python train.py --num_classes=31 --norm="groupnorm" --l1_shrink=0.003
Rows from block 2 of a small segmentation model, named by matrix and row number. Rows with one number belong to one channel. Each number is 128 + 24 x the weight over its row's rms, rounded and kept within 0 to 255. All counts start at 0.
Before each channel's rows are labels from the 100 images, of 14848, where the channel reaches its highest value: "strongest on" is what is common among them. Only what is clearly more common there than usual is listed. The data: larger renderings of crowded toy scenes. In brackets: how many of the 100, against the usual share in percent.
# convs0: first 3x3 conv (model.mid.0.convs.0.weight, 128x128x3x3, each kernel summed), inputs 0-127
# convs1: second 3x3 conv (model.mid.0.convs.1.weight, 128x128x3x3, transposed, each kernel summed), outputs 0-127

strongest on: light from the left (54 vs 24.8)
convs0.5 [106 131  70 141 135 141 146 119 116 181 116 151 129  99 108 107 129  84 125  87 128 174 137 117  99 147 130  87 145 166 112 118 168 150 161  87 134 119 120 135 146 123 144 162  81 157 119 122 123 131 121 128 138  96 150 162 125 161 149  96 155 123 133 149 157 134 155 181 117 118 140 118 136 146 125 116 121 128 105  95 197 122 108  75 113 140 135 134  81 142 137 117 126 151 124 134 136 104 153 122 117 134 176 135 173 126 126 134 174 104 166 116 156 150 100 132 136 119 144  98 135 138 127 165 116 157 164 144]
convs1.5 [152 143 167 100 132  80 168 116 109 102 129 131 119  90 150 111  98 158 120 132 128  91 146 116 165  90 129 132  93 101 161 131  79 150 116 153 143 108 151 151 168 115  98 141 117 111 120 134 154 152 156 130 169 144 150 150 117 110 116 126 151 130 104 106 116 100  97 123 148 127 115 121 129 129 145  83 103 160  79 149 110 142 147 103 181 140 149 103 127 127 110 113 131  97  95 108 140 146 133 170 109 111  98 167 100 124 104 113  81 166  95 150 145 131  98 138 159 144 122 143 158 107 104 131 138 146 124  79]

strongest on: light from the right (89 vs 25.4)
convs0.111 [127 142 131 157 140 115 114 121 115 116 146 160 121 121 130 158  68 166 122 121 142 164 157 178 132 171 141 131 187 137 159 130 143 117 157 148 154 124 122 108 151  89 136  86 132 144 107  97 131 124  86 100 127 138 137  92 118 119 118  79 144 172 141 125  92 124 155  93 111 128 139 136 157 146 126 123 123 146 144 130 136 111 115 118 126  87 145 129 118  75 124 117 120 135 113 101 113 135 125 137 181 164 123 141 121  90 146  95 158 134 112 121  95  94 138 137 161 172 142 121 116 151 175 168 145 179 124  89]
convs1.111 [133 125 115 139 134 143 134 110 113 126 113 100 153 112 128  96 156 122 127 125 132 139 109 122 133 131 122 124 108 141 117 134 120 133 129 151 149 137 108 132 110 143 137 125 153 122 106 139 135  93 173  98 133 153 143 133 126  99 136 136 115 100 126 104  75 122  97 195 163 110  59  83 139 114 115 116 141 123  95 128 151 104 147 143  77 144  84 104 142  90 120 136  69 164 100 137 128 124 113  80 162 150 141 144 154 105 116  86  96 126 129 131 143 113 160 200 106  80 112 101  92 122  97 118 145 111 146 103]

strongest on: light from the left (67 vs 24.8)
convs0.78 [118 144 131 140  93  73 129 101 153 152 151 167 145 125 137 141  87 153  99 108 116 155 114 123 129 147 121 131 176 114 145 127 213 138 113 133 169 152 130 144 166 133 128 118 126 157 155 130 137 127  73 135 190 132 156 110 130 105 137 125 101 132 187 163 128 118 174 145 121 107 164 168 150 109  80 145 160 129 154 139 144 116 140 122 135 119 132 167 143 120 117 151 135 160 144 118 124 130  87 143 169 135 117 141 122  99  88 122 153 111 149 112 122 121 141 131 148 139 157 135 101 111 125 174 139 150 113 127]
convs1.78 [141 140 121 105 143 141 125 165 104 104 127 121 133 131 132 134 117 135 125 134 107 135 132 108 111 108  89  68 112 173 117 115 108 106 131 136 141 104 133 119 103  62 117  98 134 119 107 119 139 153 128 140 129 128 130 122  97 123  76  96 123 122  77 155 105 112 134 154 114 114 144  97  94 156  52 143 147 142 140 141 111 160 121 148 191 125 151 134 134 101 136 117 176 118 129 148 128 110  65 150  98 128 136 130 145 131  96 159  91 121 138 148  92 135 139  46 119 109 133 133 132 116 139 135 111 166 123 116]

strongest on: light from the left (73 vs 24.8)
convs0.27 [182 115 109 156 111 151  90 157 163 162 157 160 123 112  62 133 124  98 113 129 135 103 155 167 122 132  81 134 121 139 136 128 182 143 131 127 135 181 145 140 154 158 136 152 118 153 161 147 163 158 114 173 153 166 131 134 141 156 188 115 134 129 158 119 148 135 137 124 125 114 190 150 104 150  65 139 129 108 157 131 165 149 108  83 130 143 152 137 135 111 107 111 154 141 124 118  86 113  85 131 143 129 135 135 116 129 107 133 133 128  99 108 122 114 142 129 135 143 124  89 123 126 140 123 151 115 136 125]
convs1.27 [ 96  95 155 140 165 141 159 132 125  66 109 145 113 113 169 134  78 120 147 139  89 138 122 146 115 113 126  77 142  82 135 156 114 118 128 140 130  86 136 121  77  95 141 102 112  93 116 144 128 149 138 164  94 107 120 145 127 133  69 117 131 116 115 120 106  81 108 148 141 125 108 137  93 142  77 117 150 110 128 102 119 144 132 172 150 141 116 128 154 163 102 111 120 115 149 104 116 121  95 160 116 104  79 146 122  95 110 119  77 116 122 134 115 145 100  76 137 130 117 139 129  99 147 152 113 102 117 118]

strongest on: light from the right (55 vs 25.4)
convs0.97 [148 146 166 107 105 113 128 174 132  65 117 129 163 151 103 110 115  86 145 111 126  89 123 149 129 127  69  96 131 139 109 125 110  97 105 143 140 120 150  82 144 137 131 149 131 149 128 145 115 136 155 135  99 141 116 153  83 132 136 117 145 126 146  98 141 107 126 137 111 120  80 190 134 155 137 148 125 132 162 152 139 141 118 154 165  91  86 147 148 141 141 117 136 151  95 138 136 167 133 170 152 141 138 181 152 149  84 139 134 119 125 142 167 144 132 115 116  98 182 120 124 160 132 123 144 101 128 168]
convs1.97 [135  91 122 127 152 139 123  97 139 162 147 135 141 147 139  84 125 104 115 176 163 119 147 138  80 156 150 133 147 157 125 106 100 159 108  98 127 120 100 142 123 138  90 138 145 151 123 113 144 103  98 171 152  93 148 129 122  72 159 190  84  96 160 130 160 111  96 145 119 135 149 110 122 125 127 115 126 123 147 137  92 116 119 102 159 139 119  84 123 150 114 133  93 107 145 144 133  90 133 119 136 133 141 146  94  99 139 110 136 144 144 104 137 162 159 158 156 153 141 123 158 132 128  87  73 184 127 118]

strongest on: umbrella (41 vs 12.5); largest object: umbrella (30 vs 4.2)
convs0.100 [ 93 146 151 124 156 144 107 125 111  61 100 107  75 164 129 149 132 113 100 153 146 146 100 142 126 128 116 122 105 110 124 144 120 135 127 129 117 112 120 161 120 133 138 144 139  89 182 145 161 128 145 132 104 146  84 161 132 117 116 163 132 131 125 138 146  58 110 116 127 129 159 109  88 126 148 138 110 130 142 164 121 103  59 118 129 134 121 138 106 135 133 122 113 113 126 106 130 119 133 145 117  87 108 122 159 105  42 116  83 129  94 122 146 167 108 109 109 114 140 129 141 128 130 136 165 121 151 184]
convs1.100 [132 139 137 154 132 175 145 117 119 142  97 127 150 150 141 137 135  92 198 152 110 117 148 112 139 149  70 141 109 118 107 112  83 102 108 157  80 114 117 145 101 162 156 106 105 119 103 135  72  49 120 135 145 128 102 112 113 123 151  91 126 110 169  97 133 155 107 137 111 140 106 140 116 147 150 133 120 137 127 126 134 154 144 143 135 102 104 120 137  94 179 108 120 143  81 139 130 129 147 110 189 132 103 148 113 132 150 124 125 145 117 129 114 127 124 158 160 141 139 126 152 129 144 103 133  84 104  89]

strongest on: light from the right (97 vs 25.4)
convs0.40 [138 143 130 143 122 127 126 144 119 131 130 123 135 133 147 105  73 200 110 117 128 112 170 144 105 134 147 136 147 125 135 125 134 125  98 188 180 124 127 139 111 134 140  55 122 144 110 103 146 173  71 110 126 113 121 121 131  98 127 130  93 130 126 119 100 131 122  49 122 123 122 137 183 106 121  96 155 129 147 113 128 145 100 148 105  82 120 133 166 123 121 112 139 116 116 123 159 148  99 114 163 199 120 128 139 115 100  75 148 143 133 139 138 141 119 110 142 149 115 125 138 148 133 113 133 162 117 115]
convs1.40 [104 131 146 179 156 153 123 115 123 113 136 156 138 118 162 111 146 147 126 109 121 123 126 119 132  56 131 115 114  88 128 136  94 112 120 180 180 154 116 126 138 126 109  95 151 115 101 107 154 136 171 134 123 127 171 137 116 133  97  75 170 175 110 124  94 112 102 170 173 144  65 121 150 137 130 118 151 118 132 133 151 119 141 123 126 136 128 111 134 119 130 135 141 152 139 190 163 129 110 144 120 119 150 120 136 146 137  98 105 182 114 159 112 132 143 112  88 144 122 176 126 147 120 153 147 122 137 163]

strongest on: light from the left (64 vs 24.8)
convs0.46 [128 133 156 109 127 126 140 153 147 132 124 142 104 122 134 125 127 106 128 130 136 168 129 142 181  89 103 115 117 150 109  94 155 140 121 104 117 150  95 147 107 110  73 158 144 125 132 139 131 150 114 161 169 191 147 145 121 108 119 149 181 125 112 138 123 129 105 107 133 117 142 111  44 124 117 112 133 134 131 100 118 131 138  93 146 203 149 135 109  97 128 135 162 159  98 125 125 175 138 173 128 123 125 158 120 125 117 160 158  98 119 110 130 151 136  90 161 138 120  98 117 105 171 144 172 128 132 141]
convs1.46 [105 133 108  41 160 115 127 114 124 157 135 127 154 134 134 117 161 107 154 148 126 125 148 106  98 119 127 150 124 138 134 155 137 119  96  24  77 165 195 140 136 152 147 127 133 108 125 158  52 161  85 115 126 143 140 113 150 120 104 124 117 130 136 133 149 140 149  81 142 103 134 140 107 130 124 131 136 101 139 116 122 132 135 149 122 129 112 109 131  95 142 123 131  89 140 147 132  67 125 151 134 125 147 127 127 111 149 167 154 129 138 140 107 120 137 117 126 112 140 129 132 107  88 122 117 136 121 160]

strongest on: light from the right (52 vs 25.4)
convs0.80 [121 118 114 129 135 140  71 149 101 131 165 124 105 151 141 100 111 161  89  86  85 130 152 133 153 116 158 132 151 103 120 132 116  95 178 108 103 152 112  98 130 149 117 100 160 137 130 130 102 119 140 176 122 138 150 142 179 108 132  80  80 143 149 119 117 103 117 149 136 160 132 153 142 117 111 121 156 146 118  87 120 129 136 160 138  92 139 174 118 143 111 151  88  97 140 135 129 143 104 126 159 131 141 100 129 117 137  74 148 202 122 157 122 114 105  91 137 112 144 182 126 131 143 123 126 129 145 129]
convs1.80 [174 146 112 148 139 130 155 153 145 136  79 102 116  84  86 160 149 152 115 124 114 148 127 130 135 132 102 126 138 113 137 102 155 104 124 162 159 122 114 136 111 113 103 124 107 122 111 101 167 127 112 129  77  97 108 111 120 124 126 145 153 171  94 131 123 133  96 110 115 138 147 146 174 152 137 129 107  82 126 138 140 140 129  93 154 125 132 101 128 159 192 143 221 127 125 143 147 147 153 133 153 127 121  84 130 159 107  94 119 118 122 100 122 135 123 147 119 135 143  88 156 164 129 166 147 159 118 161]

strongest on: umbrella (32 vs 12.5)
convs0.33 [115 153  93 165 152 144 116 114  99 129 144 123 139 112 173 126 124 153 111 130 118 121 154 127 114  94 134 148 143 136 162 121 114 117 137 192 152  97 124 124 156 125 114  75 136 160 110 153 180 159 142 129 131 119 114 115  87 105 147  64 125 126 131 147 115 145 105 152 134 166 167 180 146 174 131 128 152 139 147 137 164 137 151 133 142  68 128 139 142 134 117 168 148 137 125 165  96 133 115 110 202 156 101 131 126  90 115 131 158  82 131 124 131 127 102 119 112 138 145 143 114 117 151 134 125 137 110 102]
convs1.33 [108 115 110  61 138  93 131 126 161 145 140 100 149 117 106 108 159 176 116 143 130 136 131 122  97 150  99 100 135 177 138 125 118 125 156  60 137 155 166 158 129 103 158 144 137 111 123 131 100 135  87 144 128 123 131 102 103 157 154 135  99 167  80 134 141 105 171  76 116 112 125 128 120 109 135 152 108 123  90 144 145 132 167  98 127 114 126 137 176 106 167 136 161 116 139 150 128 143  89  97  87 137 146 121 113 120 135 174 155 106 113 159 149 134 118 107 139 142 124 135 123 138 134 163 123 103 102  98]

strongest on: light from behind the camera (51 vs 24.7)
convs0.127 [154 111 181 161 141 100 179 112 127 132 145 170 129 132 121 184 135 102 128 157 167 127 110 133 139 157 108 145 113 116 171 132  63 149  74 120 122 133 105 150 152 144 150 108 151 136 135 169 100 118 116 161 118 160 153 133 131 127 106  94 132 134 165 150 130 133 117  93 148 159  51 124 115 163 118 111 139 128 134 112 153 102 162 128 133 126 110 136 117 144 138 142 118 133 104 131 123 177 116 150 107  94 106 143 169 118 127 168 112 149 113 137 121 156 156 133 100 118 142 158 161 124 121 166 104 117 146 131]
convs1.127 [123  93  54  87 112 161  87  91 112 137 142 121 114 108 128 135 147 128 101  80 133 109 127 121 117  96 127 145 130  87 114 119 154 142 164 116 113 121 151 123 142 144  95 120 123 130 170 176 132 125 151 119 145 132 160 133 154 136 136 151 131 113  75 148 157 157 138 146 134 131 177 108 132 144 142 104 117 128 143 135 114 131 155 171 110 127 132 120 102 139  96 143 132 159 134 110 117  99 104  91 104 127 128 130 123 174 120 122 158 129 124 134 197 101 143 175 128 182 118  95  96 136 133 128 175 163 158 128]

strongest on: light from the left (79 vs 24.8)
convs0.47 [182 141 144 206 127 142 118 127 115 121 160 141 102 125 131 130 148 163 109 125 149 134 157 151 127 151 142 132 149 107 125 137 124 129 145  81 156 142  89 133 174 118 127 144 129 149 162 124 162 164 128 151 142 144 129 128 122 147 136 146 176 131 135 128 121 115 128 156 121 169 172 136  33 123 145  99 105 129 140 107 129 111 132 120 122 164 158 135  98 162 124 126 133 131 117 169 103 123 119 111 143 106  95 107 147 122 109 154 135 145  86 133 156 142 168 133 150  95  95 168 120 110 183 115 133 106 104 122]
convs1.47 [124 133 123  15 126 132 111  89 107 127 157 128 148 145 146 152 128 108 147 163 114 138 136 134 118  83 116 113 145 157 128 109 130 136 109  76 102 131 151 136 142 151 159 153 139 133 118 177  68 155  89 106  89 133 155 123 130 169 129 101  98 141 138 128 136 147 158  87 152 112 105 161 113 104 139 123 136 120 140 111 134 116 127 112 139 139 128 122 138  78 122 136 163 133 129 118 141  97 127 134 120 141 118 131  95 132 132 162 169 113 135 114 137 113  81 122 124  91 110 123  77 118  83 120 147 111 101 141]

strongest on: light from behind the camera (52 vs 24.7)
convs0.76 [ 96 151 114 167 135 141 104 142 126  99 157 148  81 144 105 147 165 121 115 123 117 135 117 140 161 114 141 120 162 141 168 109 111 107 173  46  94 117 119 184 112 152 124 130 159 163 135 105  85  93 151 124 145 116 144 169 137 144 111 116 138 164 140  91 130 123 136 166 104 138 124 129 133 152  84 148 160 175 142 170 161 125 130 131 115 138 146 163 134 115 121 138 110 127 142 141 117 132 145 106 125  96 119 142 144 100 118 101 112 124  89 122  75 127 117 144  89 111 135 148  98 133 121 124 118 166 164 150]
convs1.76 [169 116  86 103  98  93 123 193 145 190  76 103 111  76  95 131 144  95 137 109 157 138 157 105 139 129 138 104 117 139 164 137 142 123 118 124 153 156 125 133 151 122 112 142  94 129 114 109 183 143 135 146 111 145 118 134 118 144 169 126  97 154 139 164 165 137 151 105 138 115 139  97 117 130 115 124 101 121 145 154 133 127 145 113 183  92 188 112 127 111 131 161 161 135 144 164 137 114 136 119 147 167 134 124 137 178 123 141 134 114 150 125 113 150 108 113 144 128 159 118 131 151 160 122 162 162 121 134]

strongest on: light from the left (53 vs 24.8)
convs0.118 [158 144 136 153 120 106 154 118 125 113 123 173 171 145 137 139 188 102 118 144 134 108 132 151 118 130  86 133 122 132 135 135 149 125  75 106 129 146 113 150 147 148 127 165 141 211 173 134 144 159 123 156  98 145 110 106 159 132 134 116 109 118 136 127 123  92 131 141  96 126 148 177 111 153 156 111 121 147 142 162 127 117 126 104 118 153 127 118 142 133 118 132 164 108  95 161 132 132 128 131 145 111  93  80 114 170  84 139 140 164 102 128 137 159 157 102 108  97 112 111 144 131  85 122 144  96  78 154]
convs1.118 [111 110 116 166 128 141  88 127 111  99 176 127 151 137 128 110  82 133 102 129 128 142 102 156 128 160 151 125 122 127  87 127 115 139 158 168 128 104 144 145 144 127 157 132  98  94 116 136 102 132 141 141 113 143 121 131 147 168 116 148 132 126 133 114 156 139 194 114 183 150 101 118 137 120 121  99 139 132 131  85 118 165 148 136 111 142  97 176 155 155 159 105  83 146 144  95 126 151 104 157 130 108 167 150 129  77 152 152  98 100 149 157 134 169 160 160 167 107 116 146 135 117 133 113 102  84 147 123]

strongest on: house (30 vs 12.2)
convs0.77 [140 146 156 119  88  46 139 105 116 133 155 114 120 162 129 144 124 140 112 135 133 138 102 138 134 133 117 109 121 138 141 107 148 164 139 121 131 125 146 123 139 162  99  86 105 188 160 133  48 113 123 148 124 162 116 137 121  95 147 133 109 114 145 122 163 109 129 116 145 180 144 149 131 125 107 129 178 176 145 161 147  97 146  89 115 175 147 146  90 127  93 156 127 143 107 155 112 126 153 129 116  96 116 151 142 106 151 103 144  98 132 140 147 132 138 126 160 143 155 154 128 118 124 129 153 167 160 106]
convs1.77 [136 112  80 133 124 166 113 161 203 127  75 119 121  90 105 120 118 105 126 128  87 124 150 114 122  78 113  96 134 130 128 116 126 125 116 140 147 113 106  81 104  95 100 107  98 121 105 123 132 128 112 159 111 125 139 143 130 156 115  98 121 125 113 123 140 139 120 119 127 108  85 120 106 127 130 163 134  92 140 146 135 131 154 164 121  55 148 124 130 130 108 119 179 143 136 131 126 155 105 102 141 144 141 118 164 162 124 138 136 150 102 108 112 105  94  82  85 166 146 104 161 171 129 174 150 156 125 129]

strongest on: light from behind the camera (50 vs 24.7)
convs0.60 [144 150 128 129 155 126 156 104 167 136 142 138 101 123 145 122 117 141 105 117 142 146 110 153 131 156  96 104 146 102 140 157 106 126 129 130 158 122 158 134 105 113 179 106 116 113 104 137 158  65 105  92 132 138 137 126 169  67 111  97 159 122  90 154 152 135 151 155 133 132 105  72 132 122 142 165 105 126 132 143 128 103 135 140  85  25 127  92 131 118 134 156 147 135 147 140 152 129 156 124 152 149 112 148 148  89 109 133 118 147 135 126 102 128 130 157 111 124 124 149 115 179 149 111 133 136 159 116]
convs1.60 [101 106 142  86 127 111  88 149 125 115 106  92 128 140  95 117 138 134 128  78 157 130 129 140 100 138 118 139 121  96 122 133 143 115 117  77 113 135 127 142 138 150 109 129 134 154 110 135 145 172 110 120 157 147 146  79 104  97 174 122  75 143 176 145 112 111 142  78 100 109 147 173  77 135 136 122 151 160 146 152 151 170 100 132 151 105 175  78 126 141 123 126 177 122 122 142 134 123 169 127  92 156 116 133 136 183 111 148 130 116 119 144 135 116 157  97 113 152 141 123 118 134 134 169 133 103 122 138]

strongest on: light from the right (54 vs 25.4)
convs0.106 [170 157 108 146 123 145 135 125 142 119 129 154 117 109 128 142  88 111 101 129 137 126 130 169 106 140  72 168 186 146 130 136 144 161 154 114 161 163 134 141 122 138 132 108 166 158 123 179 161 147  67 168 147 169 131 117 124 141 170 129 103 139 132 145 143 113 149  72  91 138 132 114 111 123 132 129 123 140 155 171 124 128 151 111 132 106 121 157 137 145 124 138 175 133  93 121 126 135 121 160 140 140 147 135 133 140  52  71 137  99 115 112 135 108 151 142 145 131 153 163 131 104 126 126 117 154 117 147]
convs1.106 [112 140 187 119 162 125 117 162 148 107 118 120 135 109 136 142 133 123  94 117  95 140 149 139 148 140 165 109  81  99 123 139 106 124 129 153 178 153 120 129 141 130  86 142 118  85 115 120 126 110 189 100 115  74 142 115 172 120  86 130 145 112 108 119 126 124  83 205 146 143 106  96 135 118 144 125 146 111 150 120 101 116 131 162  86 121 117 150 133 117 150  99 109 153 117 147 141 128 108 146 153 143 134 146 124  77 164 103 107 163 122 159 100 134 181 135 139 114 126 120 119 143  87 139 115 128 149 113]

strongest on: light from the left (57 vs 24.8)
convs0.8 [119 152 151 160 127 119 141 143 140 146 122 130  93 142 141 149 172 137 124 167 126 140 150 159 119 112 118 116 114 145 127 134 137 168 147 123 126 118 162 136 114 140 143 188 104 159  98 137 156 114 152 173 154 153  92 148 116 160 125 117  85 161 106 125 109 135 120 145 123 134 150 143  68 135 113 150 154  80 110 128 148 134 143 130 105 175 161 120 109 153 123 140 106 154 125 147 126 131  75 112 109 127  91  92 109 134 128 129  90  70 125 144 111 125 129 132  81 113 143 117 162 102 140  57 170 101 129 140]
convs1.8 [118  99 134 136 139 104 147 139 125 109 121 125 144  91 135 120  65  90 165 166 158 165  90 117 108  82  95 121 182 133 150 175 123 135 148 136 128 151 132 130 132 115 153 134 160 149 159 140 105 144 106  96 111 132 138 123 139 113 122  71 116 141 132 124 137 118 127 109 166 138  74 126 107 105 152 129 146 118 128 139 131 132 145 133 127 144 105 102 131 119 121 140 150 133 125 190 136 125 144 186 139 132 104 129 152 152 125 143 111 190 114 147 119 144 134  52 158 104 121 136 133 138 168 167 143 152 112 155]

strongest on: light from behind the camera (60 vs 24.7)
convs0.19 [149 121 173 106 112 158 122 159 165 129 140 182 122 130  98 144 141  98 152 144 168 139 144 147 153 118 116 159 147 162 131 128 131 107 196 127 138 109 135  57 161 156 157 127  93 128 137 146 127 101 158 168 134 157 103 138 130 138 147  82 162 100 114 112 110 150 137 132 104 166  96 129 120 127 115 159 137  98 127 119 192 124 138 123 100 149 137 115 120 147 135 173  95 172 125 118 116 145 113  82 107 151 153 148 115 118 163 145 111 123 131 144 145 112 121 122  96 121 149 105 112 112 130 139 164 126 162 114]
convs1.19 [ 95  95 136 147 129 120 141 123 112  83 117 140 119 116 120 128  74 105 177 122 122 137 108 127 128 128 115 104 133  71 101 181 108 166 153 110 146 131 119 165 130  97 130 117 132 121 161 142 152  79 127 147 123 145 124 128  97 107 105 136 102 139 133 116 154 109 129 144 135 124 116 143 123 108 169 107 127 177 122 170 103  87 139 141 184 154 135 154 135 156 130 104 147 127 144 117  96 141 187 149 161 135  75 148 117 150 130  98 142 149 116 122 145 157 118 147 130  97 121 151 136  72 174 123 101 105 162 123]

strongest on: light from behind the scene (68 vs 25.1)
convs0.116 [121 139  86  94 101 129 117 130 172 118 110 203 140 123  90 118 116 110 108 105 119 125 151 114 133 121 104 136 116 188 115  91 132 141 128 141 118 100 146 159 161 153 108 106 121 122 126 142 152 173 154 142 133 154 110 133 165 111 129 103 132 155  96 143 150 125  67 210 134 120 132 166 124 130 165 144 146  82 136 111 130 156 111 104 142 128 102 125 125 133  73 176 120 114 158 129 137 135 135 105 111 134 117 152 105 159 141 141 139 145 115 147  91 107  94 132 115 131 114 151  97  96 107 132 139 115 156 128]
convs1.116 [137 112 124 123 110 119 143 140 136 120 139 104 106 148 147 111 159 164 125 102 108 119 109 131 129 139 134 137 114  85 138 134 113 111 157 105 125 117 105  93  99 149 131 145 108 190 120 143 122 119 156 161 148 101 114 142 130 134 136 138 105 117 114  69 115 132  92 135 100 120  95 117 137 137 127 109 124 122 122 141 140 143 126 115  96 136 124 140 109  82 154 179 110 158 136  95  76 122 103 132 141 134 114 113  82  82 174  85 161  92 124 157 168  95 134 175  99 110 153 120 104 120 203 109  94 166 116 125]

strongest on: light from behind the scene (69 vs 25.1)
convs0.68 [148 127 130 137 151 180 161 129 142 136 130 127 157 159 131 140 137 106 163 116 148 118 136 121 156 123 133 132 124 145 170 105 104 132 162 112 154 112 110 140 140  74 106 141 149 129 132 100 152  24 132 167 128 112 101 155 136 177 134 130 109 106 115 150 108 143 109 127  98 125 181  73 144 131 125 116 133 125 104 128  67 159 120 122 135 164 117 142 160 130  94 148 130 134 136 116 119 116 111  99 121  89 142 106 146 169 138  94 151  98 150  90 138 128 105 119 145 117 100 127 129 131  73 115 116 124 138 117]
convs1.68 [ 87 115 115  77 128 151 139 167 124 101  95 161 136 119 103 180 138 137 140 114 109 151 163 162 141  90 123 110 128 106 143 178 157 101  88 138 160 144 118 125  90 155 129 108 121 109 140 132  93  69 159 147 145 126 117 141 137 149 172  80 114 137 134 165 120 131 179 127 146 133 105 110 124 135 151  77 103 119 126 132 141 121 139 176 101  89 110 155 130 133 139 109 114 142 133 161 119 141 129 131 135 144  97 115 122 131 135 116 145 125 131 146 160 121 159 207 139 133 126 131 161 128 105 153 152  96 128 121]

strongest on: light from behind the camera (52 vs 24.7)
convs0.109 [179 108  90  91 120 144  96 136 167 135 143 162  96  94  91 177 135  94  96 125 126 160 121 102 142 138  77 144 176 176 129 180 134 158 139  95 100 111 109 122 159 141 155 143 142 103 142 140 150 135 155 121 156 163 118 148 112 126 110 113 139 146 137 132 132 107 112 146 108 127 129 120 114 112  97 123 157  71 130 136 143 141 160 142 117 106 131 121 125 136 140 132  82 133 172 137 118 129 121 146 109 101 125 138 137 168 115 156 118 157 100 154 151 169 128 124  89 125 117 164 138 132 156 135  90  96 126 172]
convs1.109 [131 147 175 149 128 115 142  83 115 148 109  99 111 112 162  79 125 145 110  79 136 103 117 124 114 127 134 125 105 132 120 121 139 131 146 159  90 116 167 123 120 130 120 161 109 143 149 123 149 137 150 122 138 128 154 133 150 100 165 162 131 115  90 115 152 145 161 162 113 118 193 131 140 172 113 144  85 138 161 122 150 112 127 134 130  99 132 142 142  84 160 153 132 136  89 122  99 133  95 104 144 138 101  66 121 140 116  92 142 153 135 132 153 102 162 140 137 133 122  51 118 128 112  92 167 122 118 154]

strongest on: light from the right (94 vs 25.4)
convs0.15 [156 123 103 148 121 102 147 125 135 128 118 147 119 112 108 142  82 183 111 119 152 138 142 163 111 166 153 121 160 149 129 154 164  86 121 146 189 125 106 122 126  99 128 106 115 162 113 119 159 143  61  88 128 133 142  95 121  92 136  79 127 141 138 143 106 125 129 138 119 142 137 152 136 121 122  91 117 146 135  91 136 113 120 108 140  94 107 136 129 101 118 102 160 127 104 103 157 137 110 124 177 199 159 169 139 119 131 109 144 156 113 119 113 124 166 157 145 124 128 163 155 133 153 150 155 167 158 126]
convs1.15 [116 114 142 195 140 129 144 162 116 135 132 152 121 132 195 130 160 149 137 142 120 140 153 102 142 121 119 152 132 107 105 151 108 156 166 160 167 108 126 175 144 122 136 141 187 127 107 105 158 103 214 140 142 136 161 139 151  97 103 134 157 109  82 130 115 152 132 203 121 122  53 126 170 112 117 145 141  93 138 145 126 126 104 138 127 139 151 145 129 108 125 141 118 158 112 145 149 150 119 118 133 124 123 139 147 127 139 121 108 131 165 164 129 121 142 137 133 119 125 147 144 102 108 120 124 138 137 133]

strongest on: light from behind the scene (57 vs 25.1)
convs0.3 [130 127 163 119 127 110 149 115 125 127 141 192  77 136 122 164 127 140 151 137 148 125 137 141 102 124 124 153 119 148 131 158 137  78 128  62  76 106 126 125 124 145 105 146  98 108 116 145  92 107 133 140 154 134 141 159 114 142 122 117 145 136 112  64 158 132 118 143 122 113 106 163 104 159  97 118 138 132 138 149 167 125 139 138 112 160 162 127 104 157 161 171 147 131 113 161 142 134  80 131 110 120 137 139 185 115 160 108 140 136 126 155 153 164 174 118  82 144 155 134 163 115 129 165 115 130 138 159]
convs1.3 [137 121 104 163 124 161 107 136 112 140 143  95 179  90 110 127 136 139 151 141 146 152 124  95 123 168 118 143 132 104  96 138 127 155 143 173  96 147 106 146 115 136 153 137 133 131 145  96 179 128 109 113 137 130 143 119 154 111 134 119 172 124 129 160 147 147 123 145 136 152 156  96 143  77 189 112 115 129  80 114 131 115 119 152 117 135 155 172 155 149 149 119 106 100 171 152  98 145 150 161 139 131 118 148  95 138 164  86 176 148 167 111 126 132 115 169 147 142  87 160 110 130 145 101 120 166 117 143]

strongest on: light from the right (51 vs 25.4); airplane (34 vs 12.6)
convs0.6 [138 151 116 129 102 128 132 116 119 117 151 119  80 125 111 123 109 129  85 127 128 109 120 170  99 197 129 114 177 108 118 157 166 133 102 140 142 125 110 126 116 119 145 122 142 139 130 168 129 149 120  64 132 131 133 115 190 117  96 100 146 157 113 133 153 109 174 110 143 128 138 151 136 136 135 109 140 112 149 135 153 106 129 136 120  87 117 131 113 161 113  95 158 136 126 143 111 130 132 125 129 151 175 128 138 102  63 135 155 160 110 102 141 157 115 109 124 128 137 113 107 187 102 185  80  86 147 122]
convs1.6 [136 117 144 154 132 126 116  90 135 113 152 153 127 114 146  86 137 134  76  98  93 126 121 100 107 125 188 124  92 156 124 143 102 120 170 122 125  76 122 120 172 123 124 154 114 152 144 112 141  97 158 129 139 134 144 149  79 117 114 104 132 138 134 110 127 117  90 130 108 154  83 109 109 142 134 118 140 146 142 130 152  95  83 131 133 120 113 128  95 108  77 105  96 120 111  59 119 126 159 170 105 100 122 149 148 137 145 104 100  78 112 159 150  88 136 134 143 145 118 134  97 123 161 160 124 162 118 115]